Rows from block 3 of a small sound classifier, named by matrix and row number. Rows with one number belong to one neuron. Each number is 200 + 30 x the weight over its row's rms, rounded and kept within 0 to 999. All counts start at 0.
After each neuron's rows are labels from the 100 clips, of 14976, where the neuron reaches its largest size: "top examples" is what is common among them. Only what is clearly more common there than usual is listed. The data: notes from a synthesiser with random patches. In brackets: how many of the 100, against the usual share in percent.
# gate: MLP gate (model.blocks.3.mlp.gate.weight, 672x256), inputs 128-255
# fc1: MLP up (model.blocks.3.mlp.fc1.weight, 672x256), inputs 128-255
# fc2: MLP down (model.blocks.3.mlp.fc2.weight, 256x672, transposed), outputs 128-255

gate.15,155,183,161,158,245,200,138,158,213,233,216,196,224,152,183,204,206,261,158,235,164,200,215,187,175,175,142,191,184,153,204,208,221,174,214,254,182,184,213,203,180,219,186,127,153,197,174,245,229,224,171,199,189,201,195,223,220,206,210,193,197,191,263,201,219,216,199,177,186,215,261,183,210,111,237,218,211,232,190,185,239,241,132,211,215,195,232,219,190,225,185,170,248,221,208,228,190,230,170,224,194,210,171,152,217,183,201,219,223,128,225,188,226,216,178,259,176,160,235,184,204,199,185,208,165,161,159,213
fc1.15,235,260,229,257,143,191,235,169,193,135,207,187,186,225,254,192,202,163,269,203,213,208,200,170,240,211,262,189,233,239,199,198,163,246,219,178,226,235,182,161,212,176,258,220,217,253,212,150,194,112,194,161,210,192,211,190,216,230,224,204,208,213,168,232,191,238,226,256,246,181,172,237,228,256,161,184,180,192,207,192,173,191,252,222,160,205,186,201,186,213,229,218,187,193,190,173,197,173,212,189,229,172,182,223,211,207,190,189,233,258,182,208,219,143,183,176,246,227,204,209,208,195,222,182,242,216,240,204
fc2.15,197,229,215,205,164,210,250,231,159,246,149,204,164,165,203,137,192,183,216,218,175,187,165,246,214,212,193,217,192,205,160,246,190,224,220,249,176,182,261,210,204,210,182,191,187,204,242,229,174,201,198,206,206,157,217,192,207,181,213,181,251,198,229,192,192,256,206,235,220,198,186,256,229,195,188,187,227,174,155,185,253,225,197,244,210,183,210,193,190,222,135,257,148,126,213,197,235,126,218,209,264,191,154,230,185,217,236,209,148,195,205,254,232,180,245,219,193,221,169,181,197,191,256,210,291,195,157,205
top examples: low-pass (56 vs 20.1); hard sync (45 vs 10.6)

gate.276,158,213,186,166,167,144,275,231,161,212,203,172,180,198,175,201,214,172,197,185,170,225,145,225,214,137,199,234,226,206,234,176,181,215,203,179,174,192,238,216,180,192,201,222,165,236,183,166,200,202,216,214,169,152,206,198,216,244,224,210,185,267,181,155,147,170,230,216,258,135,172,198,180,248,223,169,151,219,214,256,195,255,211,175,177,147,198,213,153,200,185,208,228,226,183,221,182,212,227,228,234,166,145,160,261,184,284,191,245,219,167,214,218,171,203,210,239,202,148,157,229,235,161,233,201,239,250,233
fc1.276,216,180,199,212,218,275,158,162,217,170,176,236,190,145,254,195,206,197,240,182,244,222,246,143,182,237,175,180,228,204,127,221,261,219,179,205,237,211,179,163,223,238,202,211,188,205,253,255,212,204,243,201,208,237,180,214,223,168,232,190,176,160,244,195,238,196,176,214,160,213,191,190,244,143,190,220,260,196,150,183,205,145,219,215,232,214,185,202,197,245,177,182,155,190,230,187,190,163,243,168,188,234,245,190,216,178,150,198,152,184,250,201,200,198,190,178,149,259,235,246,167,162,195,173,215,170,170,164
fc2.276,232,206,221,211,210,179,197,156,202,177,194,177,161,211,244,171,238,200,183,241,185,156,188,218,226,215,215,254,198,227,189,151,190,256,238,185,178,149,193,197,189,210,192,209,208,157,233,190,143,194,223,212,187,220,160,207,255,209,196,224,205,236,202,245,170,217,175,188,205,209,207,231,145,216,196,165,196,190,190,185,251,191,186,201,208,208,195,200,229,235,215,114,212,209,201,170,206,183,218,232,146,184,245,208,224,163,143,198,188,208,154,198,215,265,203,216,196,179,219,204,197,205,192,218,232,187,248,192
top examples: drive (100 vs 25.3); narrow pulse (60 vs 9.9)

gate.51,248,202,211,163,173,226,228,164,220,153,183,201,193,166,224,218,199,161,202,186,253,214,213,208,182,121,202,257,227,210,203,175,210,218,218,125,183,212,202,252,190,267,237,166,201,159,179,197,184,191,167,204,196,192,181,211,226,212,253,206,210,188,229,233,186,192,242,237,200,231,158,195,270,157,237,263,184,220,123,173,178,232,214,210,245,192,227,171,178,288,169,138,221,212,233,223,184,223,228,164,213,228,246,202,210,193,255,229,193,181,173,225,183,173,233,174,212,203,230,161,178,207,198,201,194,276,234,176
fc1.51,224,176,196,203,140,213,219,178,214,177,165,197,222,140,188,212,217,173,188,140,207,219,220,210,218,150,203,248,219,254,180,164,209,203,220,106,165,208,208,267,175,246,244,138,207,159,196,195,215,217,187,233,212,199,158,226,200,148,245,205,210,227,224,207,194,195,237,208,185,242,162,182,257,202,237,235,176,206,130,198,178,199,182,212,265,178,267,188,213,256,217,167,196,223,207,207,197,177,224,177,201,225,233,208,211,171,231,221,145,157,225,192,181,180,193,156,202,215,210,151,208,170,199,219,167,264,231,151
fc2.51,127,202,138,247,162,201,169,181,177,170,186,226,126,154,109,162,153,216,187,229,266,176,193,225,216,174,188,231,159,195,163,190,164,179,186,171,148,199,203,219,217,201,226,239,224,197,199,220,159,246,193,228,229,183,171,231,234,171,209,254,198,261,154,166,170,220,126,194,242,193,179,191,221,214,238,222,211,221,204,253,187,170,198,214,174,199,215,193,151,226,183,236,184,176,230,204,173,169,178,200,190,165,192,229,192,199,204,199,124,188,227,180,202,193,227,204,192,212,219,205,221,167,176,179,134,189,209,259
top examples: pluck (99 vs 25); triangle (61 vs 10.3)

gate.429,170,225,160,248,203,208,142,223,199,180,247,131,195,122,187,219,189,217,234,196,189,182,164,193,192,211,195,224,203,220,209,192,177,231,249,181,161,199,232,207,269,138,195,204,174,207,214,223,133,163,194,183,142,192,159,209,213,180,139,241,176,212,179,177,209,193,203,196,164,172,210,213,203,220,153,154,206,166,225,215,256,182,196,172,191,175,202,193,218,227,211,198,200,177,234,224,168,227,210,151,188,151,183,234,195,184,154,196,157,138,210,123,165,184,190,193,138,189,155,214,160,196,221,173,165,182,191,181
fc1.429,188,184,193,180,190,180,216,247,143,177,210,244,256,181,203,212,231,182,176,209,149,181,202,234,176,185,198,226,201,239,201,226,156,199,254,215,179,182,209,238,197,231,207,214,231,246,223,182,165,143,128,196,168,177,218,257,151,184,219,197,196,212,165,189,246,163,200,176,212,265,192,209,211,192,176,261,195,246,155,211,229,189,262,175,239,231,232,180,224,240,202,142,221,176,215,215,214,170,216,173,258,219,203,218,176,138,213,124,207,185,219,204,247,205,223,216,231,238,205,237,226,216,211,190,196,191,176,195
fc2.429,187,192,216,210,186,236,186,215,182,199,225,144,206,158,263,157,196,233,197,235,217,189,199,193,234,178,197,166,175,222,197,232,183,215,158,170,145,231,201,170,221,227,129,180,171,183,174,164,214,187,149,161,193,218,236,269,253,199,179,223,215,198,197,191,215,220,172,154,185,159,239,183,186,203,153,207,278,139,179,133,249,191,185,201,142,243,193,278,171,173,162,175,215,211,202,251,195,164,132,215,197,159,173,150,211,178,230,229,168,190,214,198,225,219,260,211,188,189,218,212,265,247,204,200,247,228,204,262
top examples: hard sync (48 vs 10.6)

gate.572,252,175,185,200,224,169,186,189,206,208,183,198,184,143,173,237,225,239,183,171,206,135,217,189,228,241,165,274,166,240,199,179,233,227,240,198,179,201,185,196,217,231,237,211,197,201,195,206,199,230,267,221,189,206,225,249,190,213,196,161,241,198,197,158,176,204,225,211,234,200,223,169,186,237,191,191,182,196,200,188,200,204,138,181,174,203,240,127,259,212,204,210,215,175,161,240,131,215,199,239,232,233,215,238,215,206,221,220,145,153,230,200,168,254,238,195,230,202,178,208,170,152,175,176,186,185,144,200
fc1.572,170,190,168,195,252,221,147,271,201,203,192,158,140,183,244,198,227,185,196,214,151,192,239,204,159,212,218,230,173,215,160,174,244,193,232,207,162,206,196,239,221,182,196,242,175,162,208,166,208,180,207,240,200,234,233,172,217,201,200,174,186,183,156,210,172,189,225,219,141,159,188,194,181,253,240,212,189,168,170,228,212,240,188,178,182,212,201,123,177,208,191,267,235,194,218,185,130,198,207,269,194,174,211,189,232,210,207,178,192,211,238,234,237,234,206,167,247,221,203,193,132,194,189,167,221,219,188,164
fc2.572,169,154,183,197,227,199,191,196,196,174,242,179,200,202,221,222,170,159,185,227,180,184,147,165,175,178,200,189,244,220,169,188,175,183,238,218,193,150,162,194,183,147,238,197,188,133,309,197,213,190,175,166,207,177,199,163,184,245,193,200,193,223,188,176,182,199,252,188,186,213,168,210,180,231,180,217,207,199,166,238,199,215,187,221,234,179,171,230,164,188,198,208,186,193,170,196,178,230,151,230,197,150,198,235,223,224,188,196,178,194,235,197,162,109,181,192,205,214,203,182,169,212,189,230,230,144,184,215
top examples: low-pass (93 vs 20.1); hard sync (58 vs 10.6)

gate.241,233,233,218,177,198,252,207,196,223,169,147,180,183,273,197,174,183,187,184,232,244,212,208,209,212,217,246,229,186,220,207,179,219,199,149,226,141,173,210,205,198,178,202,189,207,155,213,233,161,221,167,250,269,252,196,206,189,242,219,235,180,170,251,181,184,252,146,205,183,198,154,248,219,229,263,238,215,206,161,177,213,156,225,174,189,249,190,230,164,222,237,199,204,185,187,198,203,182,141,177,159,210,223,203,169,160,229,212,188,243,260,180,187,221,216,220,199,165,153,198,156,211,138,203,192,191,140,170
fc1.241,214,206,209,162,224,187,181,230,160,186,171,144,177,172,252,200,191,188,201,216,221,180,226,189,209,194,177,223,212,197,199,224,172,214,213,182,144,154,186,171,177,144,172,182,175,202,208,134,186,236,200,202,230,270,185,230,220,212,193,189,174,198,184,246,145,182,146,171,161,137,232,196,227,198,238,193,170,184,154,211,192,169,241,205,195,211,197,210,152,226,208,191,175,215,166,186,138,235,160,192,132,147,164,166,221,196,232,176,222,229,223,269,190,208,282,194,213,204,181,201,157,195,182,177,202,130,228,167
fc2.241,177,209,185,238,189,175,203,226,164,224,230,231,212,199,231,211,162,201,198,102,177,214,212,210,209,209,185,234,171,153,169,223,249,225,260,213,213,179,233,180,167,188,187,217,233,162,230,242,207,213,158,203,215,226,196,188,258,213,193,168,205,172,206,191,196,128,208,212,156,197,172,168,180,171,166,201,201,154,190,152,210,176,223,212,178,183,204,222,222,254,121,265,176,195,217,180,245,161,200,216,170,197,175,192,202,171,189,189,229,230,212,213,228,223,241,231,187,206,208,153,159,172,181,231,233,142,180,229
top examples: bass register (76 vs 22.8); detuned saws (34 vs 9.9)

gate.269,158,230,181,188,159,203,239,170,239,208,153,183,225,192,172,172,202,228,281,209,258,193,168,195,178,203,237,239,168,249,237,211,213,118,214,225,205,216,247,205,174,181,198,206,196,199,202,215,229,222,201,202,208,167,211,238,198,243,279,202,198,205,200,266,237,153,138,191,185,188,204,200,180,167,240,217,237,217,213,230,189,217,158,204,215,239,227,208,205,152,207,170,193,149,117,178,190,183,217,176,208,247,197,209,170,224,195,159,220,234,187,236,154,141,159,196,182,279,191,213,192,204,184,228,240,226,238,171
fc1.269,201,206,243,226,225,174,141,238,177,169,211,240,164,245,228,249,241,216,140,161,176,196,243,167,202,191,151,188,181,154,164,170,193,270,218,194,154,206,210,230,209,215,248,191,216,199,176,198,193,169,205,218,203,229,199,160,239,111,153,170,154,176,208,143,201,167,224,183,221,198,211,208,169,219,133,223,189,218,199,133,215,191,204,169,188,148,141,165,222,206,197,232,205,207,257,171,183,276,129,203,190,172,239,170,230,155,177,220,161,150,257,207,241,256,214,206,206,127,211,201,207,198,200,167,142,163,191,198
fc2.269,251,227,198,200,227,233,209,196,172,204,136,167,195,191,250,160,168,172,217,227,210,208,241,182,216,157,181,254,175,227,175,202,200,226,176,209,215,231,195,222,238,241,209,182,175,171,199,191,197,192,200,208,196,183,200,184,214,189,176,180,206,174,170,204,240,204,150,212,236,232,256,199,150,154,240,164,195,175,164,227,181,203,221,199,208,193,209,191,269,208,226,221,185,262,176,226,197,242,262,158,195,255,196,177,242,195,240,208,187,188,238,180,142,158,216,222,208,155,173,197,190,203,235,193,217,195,198,236
top examples: drive (100 vs 25.3); high-pass (76 vs 19.8); saw (34 vs 9.6)

gate.647,240,215,184,178,188,207,157,191,196,164,194,206,213,158,204,221,221,136,212,185,179,190,218,198,259,160,269,228,213,222,192,160,214,223,194,153,165,165,196,245,156,168,214,195,197,219,182,196,140,264,230,220,199,214,227,196,169,196,189,247,176,186,199,192,195,257,190,191,190,180,206,182,149,225,165,187,156,224,187,188,193,215,227,194,191,226,235,185,189,218,150,237,236,222,165,248,167,192,173,203,163,224,218,208,241,186,179,185,233,277,163,176,198,139,175,250,242,207,224,152,215,202,230,192,188,252,248,216
fc1.647,154,175,179,223,191,176,259,183,178,217,184,152,172,257,221,170,166,233,189,189,229,230,241,192,179,225,168,207,149,155,237,237,147,230,189,276,180,247,231,174,240,218,191,191,179,163,195,215,228,166,163,163,184,184,152,209,206,173,253,168,221,217,184,196,238,131,211,172,199,220,167,182,229,134,188,231,232,172,211,209,193,214,209,214,190,191,129,231,176,208,227,177,183,209,237,158,222,168,203,196,224,184,205,194,144,185,216,213,168,141,207,243,218,232,264,169,174,185,209,255,186,187,219,176,192,131,177,187
fc2.647,177,210,188,194,204,226,227,138,170,157,149,183,230,190,176,200,216,229,170,241,181,172,176,214,140,194,188,228,176,198,154,285,200,162,237,190,174,217,205,216,230,191,221,218,188,177,166,207,213,212,182,235,199,224,215,186,158,164,99,182,209,154,195,180,219,228,196,201,182,169,192,206,159,234,199,203,184,247,159,245,227,161,159,173,201,193,227,259,188,203,117,200,207,241,191,195,204,200,203,184,164,219,203,194,177,157,202,167,220,195,230,219,251,185,168,231,176,193,199,244,228,215,270,189,183,155,202,179
top examples: narrow pulse (57 vs 9.9); pitch class: A# (36 vs 6.8)

gate.426,189,195,173,173,208,215,230,236,210,256,193,145,164,227,225,227,232,212,209,177,183,210,215,212,251,134,251,190,177,156,251,193,204,206,195,197,152,182,182,218,210,239,229,189,175,196,152,150,233,219,209,196,188,173,211,173,182,207,204,232,218,219,164,184,167,184,230,205,218,210,220,205,161,229,252,199,136,175,181,225,222,197,177,209,208,180,156,194,199,150,227,180,259,180,197,176,177,198,249,233,200,168,199,237,189,187,287,215,173,187,215,212,223,150,202,248,224,171,191,167,281,159,183,210,157,212,210,239
fc1.426,196,165,180,198,200,202,226,258,166,278,188,153,184,244,244,241,251,210,193,188,192,173,234,189,233,169,222,210,179,170,250,185,183,250,189,163,130,188,178,176,177,180,218,180,185,205,168,138,213,226,218,193,188,192,193,181,207,234,185,266,220,153,173,208,179,178,199,243,254,233,208,194,132,245,246,203,148,212,137,230,227,244,204,199,200,191,197,193,213,168,192,174,240,226,182,157,211,212,286,239,189,193,210,216,163,195,273,167,193,179,174,188,196,164,187,229,208,178,206,187,270,145,171,221,192,241,213,200
fc2.426,159,213,164,201,202,217,205,210,230,196,111,174,123,233,193,204,155,184,200,191,210,211,189,213,173,164,202,171,202,182,212,173,233,185,210,203,191,247,171,210,222,183,192,197,208,163,224,237,160,179,190,251,167,210,196,243,193,231,112,166,225,162,204,210,200,245,186,161,218,223,259,193,222,222,202,185,225,206,186,175,188,194,232,231,235,191,177,184,136,214,203,236,222,205,163,163,203,208,215,229,243,192,167,194,129,148,170,142,216,241,168,258,178,174,229,128,191,159,189,139,222,162,221,150,233,195,168,251
top examples: drive (97 vs 25.3); narrow pulse (76 vs 9.9)

gate.408,141,180,205,219,204,165,189,230,164,244,200,236,216,159,187,223,154,226,186,222,185,225,184,213,199,176,239,186,211,237,166,209,242,182,172,224,176,216,164,230,178,194,210,198,216,201,245,196,164,227,210,209,203,176,160,212,241,177,204,179,229,149,196,181,207,206,216,244,162,240,160,188,184,169,129,178,250,176,222,203,190,185,163,184,232,233,214,164,188,278,190,180,151,220,172,243,205,181,176,208,197,214,179,218,232,237,239,197,172,208,178,256,152,159,220,225,244,209,235,182,175,182,219,234,178,195,182,179
fc1.408,198,226,173,186,197,298,204,192,231,199,192,200,168,260,191,214,183,234,220,203,210,209,196,164,201,210,153,201,208,175,208,154,204,251,180,181,207,181,163,224,199,152,261,154,190,244,207,211,219,218,123,212,194,244,171,204,214,218,175,170,187,226,184,171,222,177,206,153,207,214,161,231,179,211,201,193,187,210,202,175,211,230,163,234,202,148,228,204,272,176,211,217,251,198,213,137,228,220,222,162,187,165,263,153,134,203,195,215,186,162,188,182,227,198,138,163,258,195,176,176,210,218,233,171,215,197,205,190
fc2.408,206,166,158,184,181,254,184,239,170,270,176,155,211,184,206,183,216,191,187,201,195,219,176,243,194,278,177,173,186,225,193,207,207,211,208,174,182,236,223,235,223,227,172,173,164,166,221,176,263,150,176,139,247,184,184,225,171,225,221,230,226,274,217,215,200,203,226,190,188,222,151,176,118,204,162,191,177,246,171,206,253,214,199,188,181,196,243,189,201,216,264,175,192,202,187,159,200,229,244,181,197,217,192,252,135,136,168,198,215,166,228,167,205,195,176,190,191,259,215,213,166,240,167,147,201,202,200,179
top examples: pluck (85 vs 25); bass register (64 vs 22.8)

gate.411,135,163,215,235,218,175,221,187,202,215,185,173,228,202,203,221,166,199,232,209,256,147,183,213,266,155,192,232,189,163,223,147,181,197,146,219,174,170,159,229,235,253,166,222,196,186,191,182,187,200,251,198,186,215,245,232,204,201,211,219,246,208,247,209,181,152,192,181,212,245,219,206,189,173,193,153,161,163,176,194,154,206,209,189,163,212,215,185,188,244,192,198,186,254,252,244,212,170,198,176,214,238,235,185,215,207,214,175,161,201,181,164,183,223,210,168,203,213,248,202,243,197,224,177,213,217,212,200
fc1.411,190,253,189,231,159,158,177,204,177,207,172,199,177,211,220,207,261,235,173,111,198,214,161,207,144,192,200,193,144,142,217,150,148,211,189,224,243,175,222,230,223,198,190,238,215,216,192,205,192,222,197,235,248,171,261,181,187,151,126,197,250,227,205,167,201,189,153,154,195,193,211,216,178,131,143,164,236,140,226,189,232,183,179,233,192,177,235,240,192,213,193,226,170,210,215,191,229,196,212,146,177,173,216,231,182,217,169,235,200,168,190,175,193,212,164,256,211,181,178,152,201,165,224,220,221,179,196,197
fc2.411,161,178,189,192,165,236,172,192,201,204,191,227,201,235,174,208,186,191,210,191,202,244,207,233,175,194,185,168,210,183,239,214,189,184,208,152,183,230,186,201,221,187,144,228,198,192,252,168,193,167,170,201,210,222,187,208,213,259,210,229,240,209,184,165,216,231,206,165,221,169,199,163,196,169,140,148,241,200,218,172,139,181,187,138,194,204,189,149,167,194,177,179,222,224,230,185,209,112,204,193,248,176,237,164,188,152,183,239,205,241,176,229,228,204,184,194,284,201,212,204,193,218,233,168,227,195,258,160
top examples: pluck (82 vs 25); glide (60 vs 22.3); hard sync (37 vs 10.6)

gate.181,183,173,182,194,212,185,160,246,135,180,165,180,168,218,217,160,248,188,182,185,221,207,188,219,187,178,162,191,202,118,189,236,206,213,237,186,201,187,201,247,221,218,189,210,199,188,139,210,247,187,196,230,248,224,181,194,171,214,235,181,256,154,205,180,219,169,211,203,221,196,183,201,192,171,126,210,184,204,208,191,134,246,183,203,190,193,274,196,196,214,157,216,143,208,207,240,216,202,168,233,226,218,161,159,202,208,227,206,199,192,217,222,217,266,172,173,239,246,178,235,195,161,238,129,224,215,175,204
fc1.181,183,206,169,188,169,176,193,201,198,159,130,142,221,256,245,196,227,183,136,195,176,170,172,287,188,194,156,184,152,173,251,222,200,233,200,211,203,228,183,224,213,186,167,173,198,240,184,178,248,188,263,211,177,180,173,179,179,233,199,204,195,142,239,208,233,211,220,215,163,198,237,189,179,172,145,190,196,225,192,201,182,234,213,217,216,193,190,220,181,196,240,169,158,158,244,235,212,138,213,150,204,228,220,175,237,202,234,168,224,219,210,235,241,246,216,168,239,215,186,188,203,201,206,174,222,244,231,172
fc2.181,180,192,188,209,170,169,232,226,235,165,214,174,213,219,245,250,177,219,165,185,183,251,197,213,190,225,201,184,225,201,200,193,136,217,202,240,215,157,204,182,183,214,191,200,142,184,194,159,154,183,162,233,157,202,245,203,181,182,202,228,202,160,256,165,215,212,159,183,178,166,169,172,134,234,147,202,177,195,153,255,196,149,222,224,193,227,194,188,194,203,180,142,223,176,211,119,220,242,247,179,206,220,202,192,173,204,198,198,206,247,168,241,220,202,177,206,211,267,207,218,170,222,213,144,189,230,164,206
top examples: pluck (62 vs 25); glide (49 vs 22.3); triangle (39 vs 10.3); oscillator: square (25 vs 9.6)

gate.254,260,197,181,224,242,168,212,212,222,216,181,225,229,189,221,162,176,199,231,182,161,204,172,192,231,219,165,165,178,193,238,180,238,221,242,152,122,198,183,230,198,258,184,214,229,211,189,189,200,229,181,238,217,218,210,221,168,173,185,248,235,220,190,121,242,206,220,210,233,178,222,155,203,210,216,211,212,170,248,255,184,158,137,219,205,244,176,209,197,216,153,211,229,192,196,208,195,187,200,141,173,204,182,244,234,213,215,139,210,200,203,119,215,188,165,199,238,167,168,198,184,198,189,177,147,251,173,193
fc1.254,241,228,192,208,257,150,208,236,196,196,210,181,224,209,185,183,150,193,199,156,147,171,211,225,229,184,227,154,167,200,243,184,236,174,235,174,137,158,180,169,217,248,144,178,241,219,209,182,203,190,182,226,183,233,175,208,185,149,153,236,213,194,256,144,238,185,193,256,255,174,229,174,183,192,178,176,193,161,215,223,196,193,173,201,143,264,242,200,178,240,130,231,242,203,196,200,221,209,178,167,180,198,177,222,235,188,246,165,187,204,211,145,208,194,186,215,253,182,189,194,183,201,186,166,164,230,173,246
fc2.254,245,234,183,147,241,183,207,203,179,207,139,196,231,214,233,169,160,174,189,187,184,158,239,172,208,177,185,191,193,213,194,213,193,196,212,222,194,193,205,208,198,234,180,223,225,211,184,165,236,250,182,218,210,206,234,199,211,205,183,191,200,190,269,262,244,244,178,142,235,200,236,206,212,194,186,183,205,165,166,194,151,139,125,242,181,199,179,195,170,202,213,193,178,209,149,188,124,213,214,210,226,162,183,173,236,239,245,188,214,179,156,205,240,178,160,230,232,203,183,229,158,184,214,183,235,238,201,122
top examples: drive (87 vs 25.3); envelope: swell (54 vs 24.6); narrow pulse (48 vs 9.9)

gate.305,158,172,182,214,172,220,177,161,212,208,192,153,199,187,206,218,232,175,178,189,204,199,226,170,155,141,182,224,185,260,209,197,264,148,267,178,182,172,185,167,197,253,196,197,247,194,191,161,161,208,246,206,170,205,208,191,246,146,263,169,196,217,198,188,211,276,238,247,222,199,145,220,222,206,170,220,157,198,202,210,219,175,232,255,196,223,246,213,173,211,155,210,194,203,224,189,172,176,117,197,193,193,185,217,156,221,220,235,226,212,191,230,165,178,201,237,200,228,139,154,176,200,157,201,202,206,208,229
fc1.305,243,204,214,192,186,241,220,201,174,219,155,217,207,198,199,157,226,250,219,215,204,186,206,168,181,212,228,140,210,161,176,211,159,178,192,194,205,205,227,217,234,185,205,160,154,193,203,242,204,199,163,199,199,201,221,250,176,217,126,227,236,194,205,187,178,170,126,151,175,196,174,190,145,172,173,195,234,199,192,227,184,213,191,189,180,215,161,208,174,198,247,179,188,196,217,156,211,182,228,186,219,247,241,143,193,187,237,232,159,188,160,201,200,171,193,169,149,190,210,185,202,195,239,224,203,231,196,146
fc2.305,161,171,187,191,178,153,197,144,205,220,167,227,262,229,192,192,205,189,156,161,226,188,168,239,150,240,192,222,149,241,205,243,215,207,267,223,227,190,220,187,151,185,189,235,215,195,177,203,218,230,149,162,204,233,203,235,193,216,194,189,214,171,202,196,161,149,157,213,182,182,178,221,209,179,232,224,189,198,191,289,228,185,214,207,185,206,155,168,189,248,246,168,213,184,193,193,214,229,240,215,125,223,201,178,181,191,181,221,206,194,259,181,185,240,221,162,131,191,195,201,165,171,254,177,178,195,183,246
top examples: narrow pulse (55 vs 9.9); notch (54 vs 20.1)

gate.263,245,197,226,266,224,159,217,182,206,215,183,216,227,170,248,261,248,208,212,265,226,210,197,201,205,201,172,180,174,169,191,181,187,205,207,198,213,198,201,197,196,212,205,199,191,194,160,222,150,210,194,229,188,224,200,248,226,225,216,189,203,182,165,196,257,229,170,195,246,198,174,172,184,229,177,240,216,172,263,212,190,260,138,206,169,160,233,202,233,226,210,196,219,199,207,214,182,261,200,196,144,185,231,205,151,168,182,176,199,222,199,139,186,234,210,216,220,167,236,237,199,185,215,225,142,202,238,172
fc1.263,183,197,213,222,238,218,232,180,173,252,188,223,204,206,204,176,252,193,276,210,230,182,202,262,193,247,202,205,191,176,214,242,187,230,194,223,223,253,208,215,169,191,282,218,164,198,118,205,231,213,205,172,245,195,156,199,224,225,150,201,175,201,166,256,198,223,208,203,201,201,126,197,174,180,172,202,231,117,220,142,228,213,251,193,186,187,172,218,164,234,134,184,196,229,180,211,185,223,211,180,164,168,202,210,169,160,250,201,236,230,199,229,228,211,214,204,244,175,220,232,268,188,214,213,188,211,176,127
fc2.263,184,173,209,210,183,163,224,184,200,218,257,194,182,224,180,204,200,220,144,163,160,189,186,168,194,253,184,206,212,246,262,216,139,239,257,228,186,184,172,244,184,172,185,222,226,224,196,186,249,216,184,228,229,172,234,203,156,198,192,214,181,219,193,279,193,196,221,290,195,222,140,232,183,211,175,217,214,210,250,220,212,170,204,182,206,232,182,236,189,162,178,209,226,229,207,202,187,225,183,195,158,157,193,218,202,222,205,171,213,175,145,177,164,210,150,222,165,229,223,232,166,233,155,219,194,150,207,240
top examples: hard sync (59 vs 10.6)

gate.398,169,211,211,173,190,174,168,283,194,188,202,161,206,205,208,249,210,210,232,185,169,244,212,158,192,165,214,171,184,200,155,188,227,202,277,190,233,211,195,227,182,222,155,202,189,199,187,202,191,172,135,222,202,200,250,186,206,208,206,203,151,182,236,175,169,168,136,241,223,210,198,197,185,228,224,182,226,234,197,149,214,236,203,282,263,201,178,184,161,161,191,213,261,255,196,236,201,165,168,225,253,168,231,240,163,161,262,186,225,175,244,205,191,136,205,184,259,216,254,179,214,129,179,217,209,185,213,189
fc1.398,199,200,197,202,162,238,204,215,205,185,172,175,189,272,191,229,194,201,229,220,190,211,253,149,213,199,221,191,173,212,178,231,220,188,268,208,236,207,214,195,242,175,177,170,182,178,216,195,151,209,167,207,134,183,243,205,191,222,154,202,169,190,193,185,211,164,194,240,259,235,214,237,227,225,198,202,201,218,242,196,242,222,226,266,201,197,126,189,171,184,196,216,271,256,225,242,179,161,146,225,238,181,237,215,154,207,244,202,228,195,206,239,185,210,187,194,198,196,233,205,209,194,187,172,247,164,167,204
fc2.398,241,244,176,174,149,202,176,240,235,235,184,208,226,256,138,201,199,263,202,218,230,185,179,201,147,224,212,217,182,216,224,153,278,240,216,174,206,171,186,210,231,196,236,233,212,192,181,180,224,194,224,218,185,156,192,211,195,153,190,195,162,181,135,272,204,202,213,211,171,208,201,198,186,220,204,191,244,251,258,207,201,171,257,229,206,223,179,172,186,193,188,224,165,196,167,215,214,181,211,255,197,191,230,246,217,230,211,157,186,211,203,153,181,170,200,198,200,204,201,244,177,166,233,239,185,243,194,174
top examples: bass register (56 vs 22.8); harmonic FM (43 vs 10)

gate.362,168,160,220,167,243,239,177,183,196,229,239,254,173,203,164,187,196,232,164,189,188,222,197,168,203,162,205,203,149,189,235,235,177,226,217,203,213,202,218,157,197,216,182,175,164,178,164,195,263,231,226,233,185,180,172,194,203,140,183,210,221,202,230,183,171,232,195,141,192,187,156,160,243,175,221,205,263,156,174,196,222,161,136,195,236,210,203,218,230,178,243,236,150,177,183,253,196,181,243,223,139,202,190,194,175,245,198,174,194,220,257,179,232,181,179,193,214,175,183,207,201,175,145,188,234,239,177,159
fc1.362,235,165,226,210,164,214,149,178,218,191,203,226,231,183,226,198,181,221,202,236,182,167,202,154,220,169,154,202,233,195,168,207,221,226,203,192,178,192,192,194,154,215,184,206,183,193,189,274,217,245,245,184,220,250,197,203,173,142,121,179,199,200,241,147,165,173,220,162,165,171,190,258,229,175,159,235,199,189,239,163,242,177,204,220,257,229,206,254,230,237,176,224,218,185,228,252,201,147,175,183,160,199,192,201,172,247,166,162,241,159,200,173,202,178,191,199,228,248,165,200,315,203,152,164,213,181,215,168
fc2.362,244,173,188,202,117,222,218,216,212,215,209,218,199,247,210,189,241,218,242,197,270,219,229,234,193,215,246,169,206,172,251,176,200,185,214,163,259,212,202,210,187,249,227,218,200,195,238,206,223,196,216,158,114,249,205,181,191,194,142,221,189,216,172,211,202,149,179,227,249,193,231,174,176,165,229,209,250,181,219,232,226,148,199,223,325,220,210,201,200,214,203,216,228,194,122,223,210,210,194,206,190,198,155,199,185,203,141,227,199,175,214,149,174,202,144,244,234,201,152,180,230,179,225,203,201,222,185,187
top examples: narrow pulse (82 vs 9.9); bass register (72 vs 22.8)